Weights of a small image embedding model.
Training: soap at rate 0.005, 6400 steps, held-out accuracy 99%.
Data: trained on views of escape-time and Newton fractals, 145000 training examples, 16.9 epochs.
Rows from block 3 of a small image embedding model, named by matrix and row number. Rows with one number belong to one neuron. Each number is 500 + 40 x the weight over its row's rms, rounded and kept within 0 to 999. All counts start at 0. Numbers have three digits each.
After each neuron's rows are labels from the 100 images, of 14848, where the neuron reaches its highest value: "responds to" is what is common among them. Only what is clearly more common there than usual is listed. The data: views of escape-time and Newton fractals. In brackets: how many of the 100, against the usual share in percent.
# fc1: MLP up (model.blocks.3.mlp.fc1.weight, 256x128), inputs 0-127
# fc2: MLP down (model.blocks.3.mlp.fc2.weight, 128x256, transposed), outputs 0-127

fc1.161:484436465457459494487483483475488476468512517517546457475422534528462481472525431503489477514545458534475501534571451500522512491461523492542484513533472522603484521501570483505545528458557575511547410515411472508447496478482487502549517409493482499480538534459395502560513525545455474458518420480500502462552457525496459520583434518463493490539436560450566526455503452497471551470557
fc2.161:512502527452482595496459528474495526532484517484483532554520454477510518479498624454460466493547482548438491542509501501486508478523549527585474523396488436524457508413535409518531407553515467525464511464447543474489479555494490504468514535507532549535475455519504509428541455503466513534537506543537494476483528454515542513511482419531497551524557457543444391473511490455495435515523
responds to: quartic Julia set (42 vs 11.2)

fc1.119:519522542477484539511539481476534464601485433585482523500571489523562529454460495492468520480535442535495429376544566488471538460478529456484453469488582515468569546452428484462499525433485525497551513488571517518476541518496503536446474507472497589475477503496538463465464499547498506454537535493505449435467586503517535440500470478484511522534457496483512456523550517461566510469424
fc2.119:467516538503509477443444488474386498464524523520490548494497511444432505552445483466529494567490536546518456530513555421519562408504454491501449501532588513517496523507496522500523451568467484491458472499500563494452433503461488523448451497446469525527597451444541486484539548460495484557568482496478515453574509489515458543484498537445488529418495461519525565493534608499523501493481
responds to: Julia set (31 vs 9.9)

fc1.71:537508536446481601480495510566463471566500499501439527486480528492495477526559514467444543517567535496453483535488506496493537551541509501524484536500422561424547533592510479562474525463465433515492481454471488488530527463507489441480611481501480549514588471551579479492436531496511486485453547519487540512621533434433509482490524460512508462492533481429538499450524458492515534459471
fc2.71:484457529468485429573554408447487470455480530524495475463467566508518503434422538479505492499501462548481524566489504574483440482514528503493493489505416483468497471465501468459486485554544505481486528551528485522440503457541507496521479544446452458514436510518410468455594483491484491524543489601534506491497518504574530490563492510449593536544454557532508496456515497484590434457459
responds to: Julia set (34 vs 9.9)

fc1.234:513457488570512481533524509480501458418456526485468517498578507558504572495510517453508453489562459488559510501416529535472517541453495520520515476535520505558538450508453442497515499554565534540521537464414441521453515499559448496541517485438555528462453484427491512475536500465527423508556558457450434441515467530427464551466485565447550490485423489543492529453507495479494477521416
fc2.234:538466499526391479498434531433450509502444494534504495518469481478506557544570434500439488514494491534503538589455491517540564527432479437524539506543467514474527539483492539532526537457476476449494465435564570496514457518461491469537484540476615514473442494520448573524505497511452543505419475571476487464531463453486541499474477521558460553501592502488493439517553495451510485526461
responds to: quartic Julia set (45 vs 11.2); close-up (45 vs 22.1); cubic Julia set (36 vs 11.1)

fc1.24:531504501496514546444515480452496563510476495528458486502519540535574448468478426476532516517485565590505511519490532544464455555566530480499505522503534498459546549470415483447550507540475562578480536517503587504517479519488463485463527501490528467486458467477495449496549535477364532486523505565489510460508512519502485426478453521421467550522540625504536465486542540502444458442534
fc2.24:592408491400486566532469525527504549521506481531532482452505572475501479483498492479543486461507534512554505498509523515507441538453523472406509523505511471513472520541554438515573528500507569542483530504491503485392516514492485427428463458509461491518482499438532459493461514486535523506522422469503578480537501553499392486448430521551501484459543552509465511512475442509459516408528
responds to: quartic Julia set (47 vs 11.2); cubic Julia set (39 vs 11.1)

fc1.200:540480592526457474547535502460495495413482484458461519506514517516444534507491500467533495465484459544515470431497484484443382480457503444540513472441492466528557535508430522461523467514559493487499589534504458576551473457471566506508512569538538488509503528479487506509498526497439509457499401439506542482503630474477485469492514433507422522510478483424539544497518500521460424484488
fc2.200:474485506479489478481516471550563452576546539533491527565497473543482446469504529523464533640469508417525451537536492485507494561537477497509542493542476533495489503509485549543497511476468469501473443514517478422527549519500470572594494486543463468546576448484537468535444483463477458511416433476547513527514479441519491502493521557494521521443478505491433400551444491517587499538531
responds to: Julia set (25 vs 9.9)

fc1.176:461475465481504526432492544454512433423520508510429460482548555455504497489465534471555546472520480511458549511480479555507433566553507555499547597509501513527455487466485519527468513485442432467513522475492493558483496470573510511558463563528465589551541517473477535557512497396507543519482463446531502509434497526452529560482457489581466422510512497489462535448556539487513573549495
fc2.176:499503516486430557513453527480536514465509514547491569479490509528485471542594505541427475448467452531511511493556392480593552531508549583514526488457510478505495477563468509571449525426544503536526546562476464517583516543488534585496548503520467523535564545462523481456521498412497516459427501460523508499468502494442548440531559541502424532470497525510530485498537558513499487480487
responds to: burning ship (39 vs 9); pastel (36 vs 14.2)

fc1.150:434522500525559512391519551478487422527491499488466585508463473544544541549510529470448486558527533448505472478548481460473430489531487457512400537507440579458483503553480545522558571530544569493507509555503471489527518469468526517508486469548447563518535523467526506424569518607517511507500428513538550545481524502480549449491469507525497502516494469479551532452579556503478485495499
fc2.150:536450526450495516560470471561533547510502508496483470440549561532459468484531508542525604476480543500514507512504530513500534510477478547451448549479551479530502485494568513563518519565508471499484486394458429406523498491545469485517429473504513484494537531506549564464483507469472607443493523471440502487521434438502420449511545509559536402483477466517472536562420513476520512486501
responds to: Julia set (27 vs 9.9)

fc1.6:507493464540490537524531546477484518546497460425437508473526510473510448502559466453551516479491432458514466457444465527432543542465533519567445472503493549507530494477492432566440471544533526502430435573467504420429525508547487533490518526552560476506554498515509516515525443508517505424455477476502573452459471465493553511537500553524384496564480494472583498514437472499439515533468
fc2.6:456518479556548520537570470548435527478549515543520528541460442567536496466506586592502528520550518545542483521524490504475477493463447528397526486532518550490473495486577516466468612495445507500584498486437490505583520523552512530566452505545493524525445521454477533503466506498577540468503514482464501552484523475475479460476494426469550480446536439511518487484494508527501552595530
responds to: dark (38 vs 14.4)

fc1.79:539572502538493490568464489492497482524437484480500537477507498463443475424519588431550483557489515502512497508464506512517468553517442515587526494483506514518504509533559494420512542532490518488489536466402560489501466521461489429514411579454496487554492509477490566474544548548482514420570440507457500482495464543501481487521491478468495540517573528472459581493521423401464570483502
fc2.79:582482549530505553526426522378542551447414552563484496439477462461471475487442530480524470471556409501555555539467458444494480508462524515474496486518574517512488513481437490550562584438554541507479487486508526464483532534513507556512525491575554438548452498480556424530493475497466478469518491511536533513501468455528505509463553528542466552546526431498514455539488473489513475493506
responds to: quartic Julia set (34 vs 11.2)

fc1.33:485500436416420536494481593518528482446545533528482499558538537470489562540499484384455515477499538459494517515439482457412560486410488436534563507515497532491537475551491454479558475469471416517532481488466472458454530507454507523559503505438477521480596472497443519534556515459452489495456503488534504524509497519457486525494536512487453511484573465466498541471470462440486412526521
fc2.33:529495458435564488437499458522523456527516508488501519528518571472502488519534444484450528459518491558506535548494458489542539540419537473554550534535404524541582481522404529521499471497522585518572569469558462459483477536507478436470523493431475467510449531457495482545493488457468578517542450477479529459484456424536546532463509521446501513485482478506420474436470522543428490506448
responds to: grey (44 vs 14.3); tricorn (33 vs 11.1)

fc1.222:532465460476495544492504456543527497452544502518498535486468461526523555433421500494518571483514491430444503487470562423499490518503500507488508461567555536536477539506507490472450482528414537428558477496462570527444469555525542458434393551463453421475482489476513497493463467518513592507501452531480579513464497556488446511513518499414522494499424480556470470466484494438474489521569
fc2.222:425482608482506528514498490444504443513539541528458449514521476459446442533485494476506507423529537528520533498487528543471573564500527555534542463498496477505490485419444441501476512514484492460537471536503481529572447503529474519468489514509521512513397477494515577489582497527552511530491498494391505444465389548509539447480538505543461512520501465582466536509475499554600506487482
responds to: burning ship (46 vs 9)

fc1.45:416514517464492515465536464461462508471483527508560456536443529533479516566514447473465553369455525474572481508555518496446523470524487505534568515530469469488443455532506550492515484510527469484520501500467522399440538511570521501452484495465467537581493431442520507479544518434475510496479520561470528451596455493462577472514490534464510501488542528511552517510513474494492603430453
fc2.45:512460454524480454512522586543527447540435512437480443582493550466533515486471461523523516554521472517509469439475490481485516443507481500492560547490549468419479597519467521471522553523481533471549515540529467471521528626556509477494529487439509501490461499469518473388490499538497517575577555552512518547479519467549523486484498463466521473448465446439525548525442490545552513444522
responds to: pastel (41 vs 14.2)

fc1.12:510513450478574539539491512481553518537489559618544479462491489574487484502580476467472467565502449513544473426506512566587535528434460479540457484493495411534484523474597440489518475500432573445445478522503537506502498473515535579547455534526479437521419461480514440547531495529462487502489482566520538488485528450539545460471489463527488531505514503543518452498482488497481542486557
fc2.12:461488454508460489479430478476479493541536484489478459516534520429551471543485467494480520482506556516467503454483453462516462534551497493506557467498448558439545516400444494451466470506508500443454559577611506435449514535512496476519479485492494549594486542462479550494526506508510436464468549440445407479549455511516466456490395523466512463562498495503476492437478547537484471445442
responds to: quartic Julia set (42 vs 11.2)

fc1.249:478509501493547499505505476478486529526476551532476496534470455496518505543446571421511509491546523485472444461497471484471513424482455614477459475518537540499491475473457535543532523535495519555487499424458482515530583533546588622430501545590474531449534433490421495496465477505477473523504498499567550481475470484535497437508473549508381510532450533470494505473535513507474434534463
fc2.249:551558454559542411505489561454538456494512454471425512495491472505465526489495465425512554519495543456485507481547493465466509540478455486534428506513485447425508546540513547468477451476490484529446479464502530508514474503492395430556473464571551517558478508541536501472591505466505534475550512472438455500439557477520519507476427420465495510554500520543496478522607520559481549512466
responds to: dark (47 vs 14.4); burning ship (44 vs 9)

fc1.101:569451432433470520515468500515535501567453524544463542490501517522555542557492559503583484512498497462521455537533508501457492506459493469457504477450440483545557537461517453526498507532561584518506442555478451575492492460510568493527586502478463545466452488461571529523441492441468544561472517537576533483507507472435498484503489497497444518518445556406555517516450501484491541570556
fc2.101:514536520565454490488505517565458554497488475473527488490502488497499421522492473535459534597510512500506478505416486525444575468481528550574497519477523488429542540542558483607475431533493532456463479492463500491530536518549478535510507448477528539596467529531414441400468525534496472482444493484500509488552453573570453475486473470515523448486590441506516504496530463489432472505484
responds to: grey (43 vs 14.3); tricorn (39 vs 11.1)

fc1.31:467555587511471471429500506474451471509517408478551497463556531477515568477459455510497432514501567474419464510455461448544464537532570574517511456492517584546531514460461535475468546498492417507510547521494513479429544496556536495504540550525500446520520472525532450472509472515419436474477496487458514442541515554506435505440457515473535436548539480543459439521449498480532506537540
fc2.31:527431453523527532536487526591498537523517506504506522504449580463533511543483412468515550487444458422557526532482448537550548428500552490474542469477509476462498484496554439451563495466531538456548553499539451454507442563406561546509451544417486496542406484449461564531497483452486480507513498494528505547534518545492509481496505430463468498498419540538463497510519465475532520534503
responds to: dark (36 vs 14.4); burning ship (34 vs 9); Newton basins of five roots (30 vs 12.9)

fc1.91:459466499407397466567551470438479499592478522489524470476500429541492499512467471520548487422460466479486473477469444578541494495512442527498569558489513470507587494456560594513433526509568491549533516491470506467491516552416455449490487486490526546447489534536505499492490515532589544507495504428434517503435477512523513537452435487508518470541537492461439507484519492513470489460491
fc2.91:503505466505496530447522549515489514516515495468425534432446501431527517405563442534426473546501551493517512491559516452505470523444523395517522536468542535445545494530482449553509499490513554495494473576613504457498472469481545462568558498527482585488519524519407559462520495533480453493467470502492548510495452520492497503488482532493547575499467422592568493520507509517472492537478
responds to: tricorn (97 vs 11.1)

fc1.174:437510450504505536545500462487523489493435524564526505536483438545506405512513509529507544481513536524461526498472560553540518524559524490507460516456514533438461398515535505528505519452488477437479515542519555507485556502567516483582468549499497526483473554512517524526419537607426484473457479524497504514550545392585496489538505454531455508463467492510482459504521424463424571466494
fc2.174:517478526530483442495530547490503544482469540519544557601476507401535506486567502440505470486603521548551512448538442503542463440458496444459479529529436479482511512447461499511532454441558449552506566483505484524537486443456527436511483544496581543504445449542574484472529480478498517456592491526433504501532530543487551545487486519486502488502522561473482500434443492520514483503582
responds to: cubic Julia set (33 vs 11.1)

fc1.4:512425603508522422491597538487530522498555508506487539451465463485522528507483475522490499483478460539432524501449537525495562518490403560535574506464503557503529463566541498515482530464511479524452547478533515465543465606459525537497546561520481511478493453487526523431528539462506513450480573505511498513472414465449475452519521520453478500392577489505507494515589469535488497530503
fc2.4:498470478433437494475506478466480471492451542481471488593509503477554483441479515455472469520481508450505485412551538479487464580466500519459447479450479603443537419520487462487474483520480516536553536473475411478487512440521486486546494476525466436507424526513486557466537522550527500491531473476432473509561529431565566517414506435526493528488448543477447467453484434447504533475548
responds to: pastel (39 vs 14.2); Mandelbrot set (30 vs 12.1)

fc1.56:531430519547481600512480436522425453506498467543517488504492475528543539588497485493494476531566539556450486497461427577494508538483519441544440473554480501473555501443471471545437576542573540496497492555546457506446500417460486512560475532501498468474458528517547501442561538454507571498516487475489467501539468474539497457443454419501500524527525462471470478450499525543505588504516
fc2.56:585485527503561396560487565422486447502462533514484501570480522500466510471465483507523554475536567539509489413470544474525443532507524517513460476588562522551468449494535488500544447550472431538479502499538481460575504481567530561547553387544536502534460479433446525492481475501445460497482499523529496426506469490464515504459468467522484449486466532507462440491494528437472476522510
responds to: burning ship (86 vs 9)

fc1.135:491468490522493458481480546463465448523539484584493440402549484524435483556463506468507524510494545537485573447543434473493468489487483510509527524495493519588418533527491565516474509491464409479452560451425533506483533501526586511536500485428485487512454466492466531476489542581515539570532490514476560502546514492467506454444516520453483577542545551518542513465464472465593519539444
fc2.135:484525492472526550554566470479483516481493568486486484506496529466503519508510480491464466578469443451478474509549564499514534427572498448471502537497532483528565513479578451514483574505498543428567501523560509510509476516523454513493498556502523544548492465455475460612483471430434486439558540498481554537481509512428551493502473571544493425440549467468549398526467461449480505543504
responds to: grey (42 vs 14.3)

fc1.81:443483511578574500428506556469495561574401480503514453561546521543494491472485487502461480525528545479458478490525479549451481543503541491500487439471536465448569491547472475496504530516576510511445492511491560528559511524430476523543545545575570492472475480521542497486466534554478542473480514480463499590500528408496586505550516546529542486563487556407467480519512463496514461548481
fc2.81:484451437426422539556554497514491495437484514479491543431593487548473484492489534565458439519527461492538525499513557548552485529509504473451552493508467486480454496492485482528536421502505408522479520522525615467569522512532479484504577519456488528430451506536449489480473449539479485478506537453473504523512496474389526555534559561470514468486403537507500471496485459498469536463453
responds to: cubic Julia set (43 vs 11.1)

fc1.114:593509481609459444563512487575494509485516462523508498447431542448435453485541478468549495528539540472534498482479516493436459541501494507474491487453477485508539512571461564543512494447461541497510553546602526443497553492534491480555443461498507474501484467547554470585414467430505566553483444525516458518525478525471412511528455498470520487478476530466527545469489529503434481497454
fc2.114:435459449484506487486501451558533598488435485524483428448504489493455479493526526542535531463476538499517508502482460491511581461543528456501504578497531456425539520467470470432494433587519519491440509591530460462493385543483513487541519561470454560549442511524521489542514489460500444515468498500462454527555510558494519492451509511432522570577494477555513556518517536506518550471534
responds to: tricorn (84 vs 11.1)

fc1.157:479480461476473484478533544531488507502534490521498586495518494559501504551498453434383478482510504506509509505525461535490496412570495473478582524541470579448458482537464421435550548440528469439536552472527577504445494456529560511544440495482527458475474470543505572449462467528546518534458492463553481506601538468547471521512509528493506566551531438473449517508485462469473472551494
fc2.157:474437457542527501518523509608451436457544453540523444518538521498523538479538488505512482510515441525525496577515472552503508496482540408435617474472489531479526534532495524484508517546560530513463565501524556549531464499532489548511459475542526636555523464507560499517518555530511522450474500553544547544481552503544531476571520474491508476534555513491513495595546460503513551471476
responds to: cubic Julia set (39 vs 11.1)

fc1.202:530479475455556537471535518534502520516515559513572482463511469440479483493443546461490449576493442421545547502449499457522495528478503496485525456515492436517487499468408537483567530494499495560511529559529494468564597498452481491486505573504508530401572460527542503475472509448479534552515536499459557491485452572513431531591553450525511552527458478478544467458443530446474474536505
fc2.202:479629502543555537530540438442518514515517469497518519493504442457439519482511509434497465505573488562465485440492550486450485501504441530548558519524510513490502482532454521459476479528509557471522456525526546489535545543461427474461514523479477515517425576456467474509443511528438503471533455549520588444543412520481452511486466488496528423508560421518516544450448462444525489563493
responds to: burning ship (26 vs 9)

fc1.171:436497479491506497487509494568499510520505474480515508449569513528478430526459489474472552496559505516524535498477513476447564475492462511452525492439488508522464511527435491496543527564579512472492553509541524479487480453587529510494496457453561514567452445500540556489526507413461469539556583514469534496595494465486507528537499453537564528440563454451562477557491436469395545528429
fc2.171:551481583449491496573531440511524430510483557504512421526540469540588553468558555444465555503505473512428478514579492489476502503597555501514584500525555528561479569549493462477561553511476493493528505509551471542571483545539535550472489484532497546463467501501542594518517445532504527563529478476497490507454516447529522480468519531465478475488535468526447504535521468543513479541425
responds to: Julia set (29 vs 9.9)

fc1.113:499464522480526486511508497441436509497546544520494435494510504554553454462481542569504517382432497509462465486508503435476507460463489478532566473575478473444525507479503435491468468533533452449453507498551482516443477568530522480451523507467485477431495509468515452503566424556444459481495492560561577519451547423478482445530509446551440571503519488449503500542515579482524517472436
fc2.113:475499535585482499451457435475494530510493458529537570552496510489504539522523438457511460539459504517454498545488515500518478485525476434462453497502589465504514475442533619460552470548402435570517489536439508518485499519549487464526461531515591497516542526569479496501545488370562489509458511466503446549437476524545514485487500509451501466452489463496500475418475455511534503515546
responds to: quartic Julia set (28 vs 11.2)

fc1.61:481546493464503446525498499440488466394451494498524591478524544426481534436548468554482483542547488457547466472525487491497501509434511440563440440452434477502546532512572549489490514468554485531459473533541524499492566577509554532492519474574508491503527451470503467527485537477536527500569489486543484501496424497512451459531501504452584547489521545489495496469527532459371435517486
fc2.61:571433523514499444543536436442547486520478524482524470496470482550514513510521601456550496529536579495528501518560496548471521528547537540584459566536530464470506511501505498426516498470482492432386527454512498527547436583517477484435531477461520562451482486444473471526528530485554543514476462490470551467524472506536468546497447441506452523519433439542480518528558472527586473486501
responds to: quartic Julia set (40 vs 11.2)

fc1.238:442609477459494536458528472465505527405453513435483441476553544560472534541470452472518385496474512466499492478585490553503494500512546474468509532474541573472436493496507432458464562495561533519475506491458539527521498515508548510458595458477526485485517524540482453506492485545543539461498548457501550447576502503502497461511505507479539452512580561504580497521585507528513496558500
fc2.238:480486482499522602504571566535464496505460488483520485498506651527508525468523509476506513535484448565531522493498458596500490477428539472553497567546514417503551478584442421531497507536500535512506533557446526515582497447530523465553496541479540483478499508494529524463545506535548505583477581524455484507534458477491456423565504531497519511487504498521456459522487434505491532525538
responds to: pastel (34 vs 14.2); tricorn (28 vs 11.1); Julia set (26 vs 9.9)

fc1.163:459569524441533487512465448500467511506515464529503482438560371530464483504482578477514525477457517371519470476490471468495466543587497476497515536462450547518525496540514519549441492540407534532537468534585510492495577447458483483515571542464536452477498527431495499556526524488493510492489528446538517442484491479484580518485559473539497486526498492494572477447479536525509482577543
fc2.163:495501497503452433580595473500499552463532488547550452560477515395452476499476484546479485558550526479484500489504464517546561516531507467565506506436492491502479511524487477524499534482573494489461521542542520524553526472538541492486473522523520489503556499562513503517421507601494518518500480460439373527463541538461580517470537539517526518491497527469592509570481559512496438528415
responds to: tricorn (44 vs 11.1)

fc1.75:577481555570504496474563574492443428490476514541442540506550465533515524463523506482481604494481449464454583494470520471563451468605491476507497507503468482517464473496532508478488599501552560551543463454573504450519498474418509450476460506466501465483540528492440492447497525485480436452511530518568563466475514537563445460457499509463487483518506494462513528594512504522504511517559
fc2.75:493538435475465482508414501533512468538544539494491503566518457421546453491546547514513473518477498537519512479528509523466455525498506469518566457479494536407489532528486479450472483484548443555560506472407459532561492555494508541499526483445533551562517548482526466545438522552603479530497567419438470557554483481441531617492508471492491527525510565487455508490513498484512550446526
responds to: cubic Julia set (33 vs 11.1)

fc1.116:525466502502515477519461552454513444518576546503429493528521500427560435569460448424537495494473436499431483553511465384480451544476490488503531495501482555477470465490443462472484516451458604456488472447494372506512501525557551485510458465538560503530505527466524462522528537456545540486509475528484475572516482461584466477504532450507498457529494525466498510482469490484491471419528
fc2.116:530499556473511492488482484502456486458507456460586489506495498533560485416585477488433603519498502485514522532600528619472527507494510571471539481486512494504511472505545513558541475560536456464529445541552615428561456508446494480546524504537509522514501448513506520469505445508535481534577537501474550481533440487494521490511456562440547471546468495530573534487486533447506530481498
responds to: grey (43 vs 14.3)

fc1.110:514554460427430542473507506505470423504530530539463471455536483539414518478452431505527510561474523481498547492611505522459535501506526541438513449459475440541545529572527552447509501475507487445456476459487425530546516463522456456512481512474490471508455433563481386522487523541516514545482526494474497554473505500483525451491451550527479592551506478558495530531542479428547460521544
fc2.110:568465437444529497508522490473504549523424478546452537498525528491551487512544617575573536525457446495529401459416491469500512463529533564535522509537541536435455472518501458552570477447474488528501541556473485478515383467540567515506549532539466490550552472463449479524486532488488548501476489503489429547521442503476510508486459484482524558527484496499517464474471534523522449569501
responds to: dark (33 vs 14.4); Newton basins of three roots (32 vs 11.1)

fc1.22:558557518557475542476580464477532542556563502468471535487523503467482446409473464452545455444515467488426538523385515524453463481523516596482503515511458524568500515516537435454496517507531557517518548519493503491451486485494514494543510498567482529517540470536567464540492582493535472520519495571494437532527484483460484483447497540493451472492472470596534478530521447429543569495557
fc2.22:498512535510489513486513394545450490457487423481555495533535533526578502511489456501501541569553540536580457511493596527546456483506474505539510560522574493491504487531517502471566493458465473613499495504436522552488484555576502546463590462505501461525549561504552499495531459533529591515484482519544529554414490515515507464513492459485502462519573495509459467523463566459541500536483
responds to: grey (37 vs 14.3); pastel (34 vs 14.2); Julia set (28 vs 9.9)

fc1.213:522497487563512485478568486443504430462500454503473502520510480542518466514491531477474543483495416506482477503438517502556513416403521494490494482450508532559435508475470507396471533518432497560541546489491491548495564520512515489530488489479479437470480544498566472525528470491552531484560490558471480536515586465547488467533469499432435439419446543481531562534494502593549531583531
fc2.213:392567493473498514498436539519435542526507534498567545497481509552475539501394526540483444515424572501469468480491474432535493513515539523429504549572530499527506506582562578434557414479484449492490461565475489499537412468516521473457598497486496507480513442489489494519539519545524487525518532463503500462529501508447515453483488511563584517560531500553495536515531495496487481519481
responds to: grey (37 vs 14.3); Julia set (28 vs 9.9)

fc1.252:578475516530462537526525509512466523535436511457476504495483505428521529627427491471504555441510507439455433494453552505468573391570534446541467492491532488511507500448435452531529452608520550559491576472487506499473564521523513498463486525488497457457495440512488493430505494459481538461534486525490473481491532532587500519455515497550513481529497494503573439490496532542521499483568
fc2.252:405507479473458509488505482573568449514450516528453516565527476571527592444458490552502516521508494511525502418427505470554521552490489521520484469486555524554495507515548478496455571458474482492448427573492490492528486488414523474457572493560483511522472484497483505567559476538530487513511498539457540580553479433513515381524498482448483497528473474548480507472469476493436483432457
responds to: Julia set (27 vs 9.9)

fc1.153:473471550535587518489537509459459491442520467529494483473435463470543486503549505536537476454535475499515460526522570415518496485508563551485495527476512536489421533492420491416478542498435488543481450518498530516429524479532403525424501534518446479520494505550523500500577563427460482448486503402489488440528498478506495552459504513535454514485487483494436499558562423506436469447546
fc2.153:497559444445544513557459544506500554553472514475430525485520493540507517483427567482487470604502516495485464467511483452486488465481467522466514464503530470510497508584521580551482488536433556477499498484440505461535558443411446536516436466542528446493499521481534488530561522520450463465509533565590445496459456506479455499550456520567488486460507538443437460477573465445510562526515
responds to: burning ship (35 vs 9); tricorn (34 vs 11.1)

fc1.183:522583495534515494460563477454480577547506506544484503524482509541526495544596515500430490517468537507603516526501595478510534593493579502434447513557488486497505495467618443514510457500527464572473485472509473483495504489497477491544552501544456435505473512502469452448505596586518472454440519478488528449515457469472498564484464494424497503464536503516485463459478497492445513460533
fc2.183:444480484482456552478463475545557415553542529430449504419419500520467549488439505501541489481492553467443483455549520456585506470554477449510486503532547487528509549580515494474538522501487489523513498453457510495552521484539538483511577396536451516536543484457527487510507484475469552522542488523477490535446444541491395548446530563553428497461499515431482491523548531540519535521464
responds to: Newton basins of three roots (63 vs 11.1); pastel (34 vs 14.2)

fc1.98:532465521501405433541490572482566519506511524533511525518473531499522486463472492582471434544524452458536520457406557482469529540475533513528523511437518542527481507478481491509552518514621509512536486403504496466531568491421505498497511521454535462447425437487531541520542519543528441548526495493576516473460524533532498515494567468570510446531550461432476466450515450498450495536502
fc2.98:518406429440470535507472502515505532493483576550501462540505511468562513554513503449477460513529523459533493415527468429452482449555571464518552488498495540523449496582472445520541538534487463541417491517504539584533504403524441472511487508500478480513493438583422473501508515572501458485584453502489535505484459520467490545495557490480495505536455548529498531456434479488577511478514
responds to: Newton basins of three roots (46 vs 11.1)

fc1.39:456469516532520509503545474498475503565463476464439453460581485464460537484484549579517517509439424481535477481441457481509468584461554464518494501501481490492545497460467499454526514496573484430469580500538534497517505510464462481402490500480562466449589581414475509482465468494420503502530486500457499469552538482468525475473458542414499501464514474388480497490550544493508482567501
fc2.39:434498521494510465403446461560473457498533516462566540576473445475493457514467486547551487543473538507572423479527529490540491480463446500524504466494450543453406532566531557464539541480487467506530442543471451528473459538518514562507543551497524519533460480456480525504480555468516497536448523516514562471516435491523520525575485560622446501518467432547504489526438530541504487529517
responds to: Julia set (31 vs 9.9)

fc1.134:489491490487538553522485457471471464505537464420430434484489521499456465430524600426500543508534456561439472447537524561536483500432517497540447510487517547560457566482498572564551477516506567515500539506512483484504426520467555516513463508523537545505575502468533539520495496573515558506513463552473498544504545513475507479598473493470530479512507484475522497377513478501403461514481
fc2.134:550507518522563525495486508521519567547510505584503496480516549451480504484463464507466514463534459531564478569486522478508552504503463538482492440479496483472483472508518404418514513526525504476518530447516504531448508572532508498629540509535540513547434620494526463495527516465458462529546453523505542523484491519540415497502440509509444548518474456542451512632463454539505555512539
responds to: cubic Julia set (42 vs 11.1)

fc1.165:521464529491457536481478482491599544513485554572582493490529521427473491499489479558566528519509481463524492469488497560519478471512457438521497434590573502477495491474471527481525480535427507542462479451485495504469568520449555387495515484532450496487536482414499444522479489463467491414538594447446485474465537470541492501476476497480469523548457563466592552524536493524530502473546
fc2.165:503529421547533549529475520477514447563568531505453468457499516466514488483505529474463577513448536539526503533490527431537473409435551550498551513488547454537540537438516550558508448418451566524559517465469532507472471565475438486514453517507406461483467580491499566506517526481491528492426443562493446572481472524491502470438556486462533529532518461508489495536560508471533495500479
responds to: grey (37 vs 14.3); quartic Julia set (32 vs 11.2)

fc1.155:500465528436517489564544488495500552505518527452495494485534519459543529488435510557444468465433491483467478500443556489466436481514472544483556457551460519569473547539478519506491500538515468489536513534477504364433548582493470513513494531562436489509495446454441502501510506493444534514502478443598514555528530469474433448494543469464454598449467575499467463489492431550479499520515
fc2.155:483568475530459450452530421434461443496505550515420500576481444450433485499445460458492428532494457483558437448533491537534542541459550528458502543482489530486484498547481525510481466448524540565406532586532431516473467472503449531466506515611492492493462541457491527483490493499488507515549422412457555497496486442544454540517480542490520534499448498478490494529445510520487514471482
responds to: cubic Julia set (36 vs 11.1); pastel (36 vs 14.2); Julia set (30 vs 9.9)

fc1.191:508477492488465490513455498447482506432483568498422553504522495466447472433518535404499551489486519481512471508399536535563534439556516526467505508513433529470493500444463503519510448543547505508527545530542512496476496499424512442551504514535566476574491485522515532515478505521497519488516444497547487569472529474517471527572551499438486452559529408624456509562496513500445415494536
fc2.191:554565459544486425506518479498488505550553496405480526494476483573452449496533477585516480555495444582513514475465464484435460500471564511519481445459539456457478491477534498438469549470508450535506483475528461503464464469477508585499511490569504502489534501530507556593459466486468473506555576487559466539535534488460554454526472447497521561494508529507460565469516523593500558428463
responds to: burning ship (26 vs 9)

fc1.14:446477523487545503468535558454516462476491488470445522519485510495449519521509549466430493491491517525457447546561514515594514552574492525463468527523525522498485403527548414500547531536498519474494472564534513515529505524461509410548500420485506442424475565490508493534570562512548555473485445448449571508497514518417520479495479523518523487519540539568559493505556552473516425426476
fc2.14:539557513530478499477510474446516597556544462447452585582506546530483425541504448560557566474509505489487512415545498551560559515494500538480491503445473531494486502544501546573567537464448452511508541501586444509496560522480516463478421483542490512477514472452500563513518506560456537517531487522508512482455536450541476526450509477532510479461468537510531478488481512427550608466497
responds to: Newton basins of three roots (54 vs 11.1); close-up (50 vs 22.1); Newton basins of five roots (39 vs 12.9)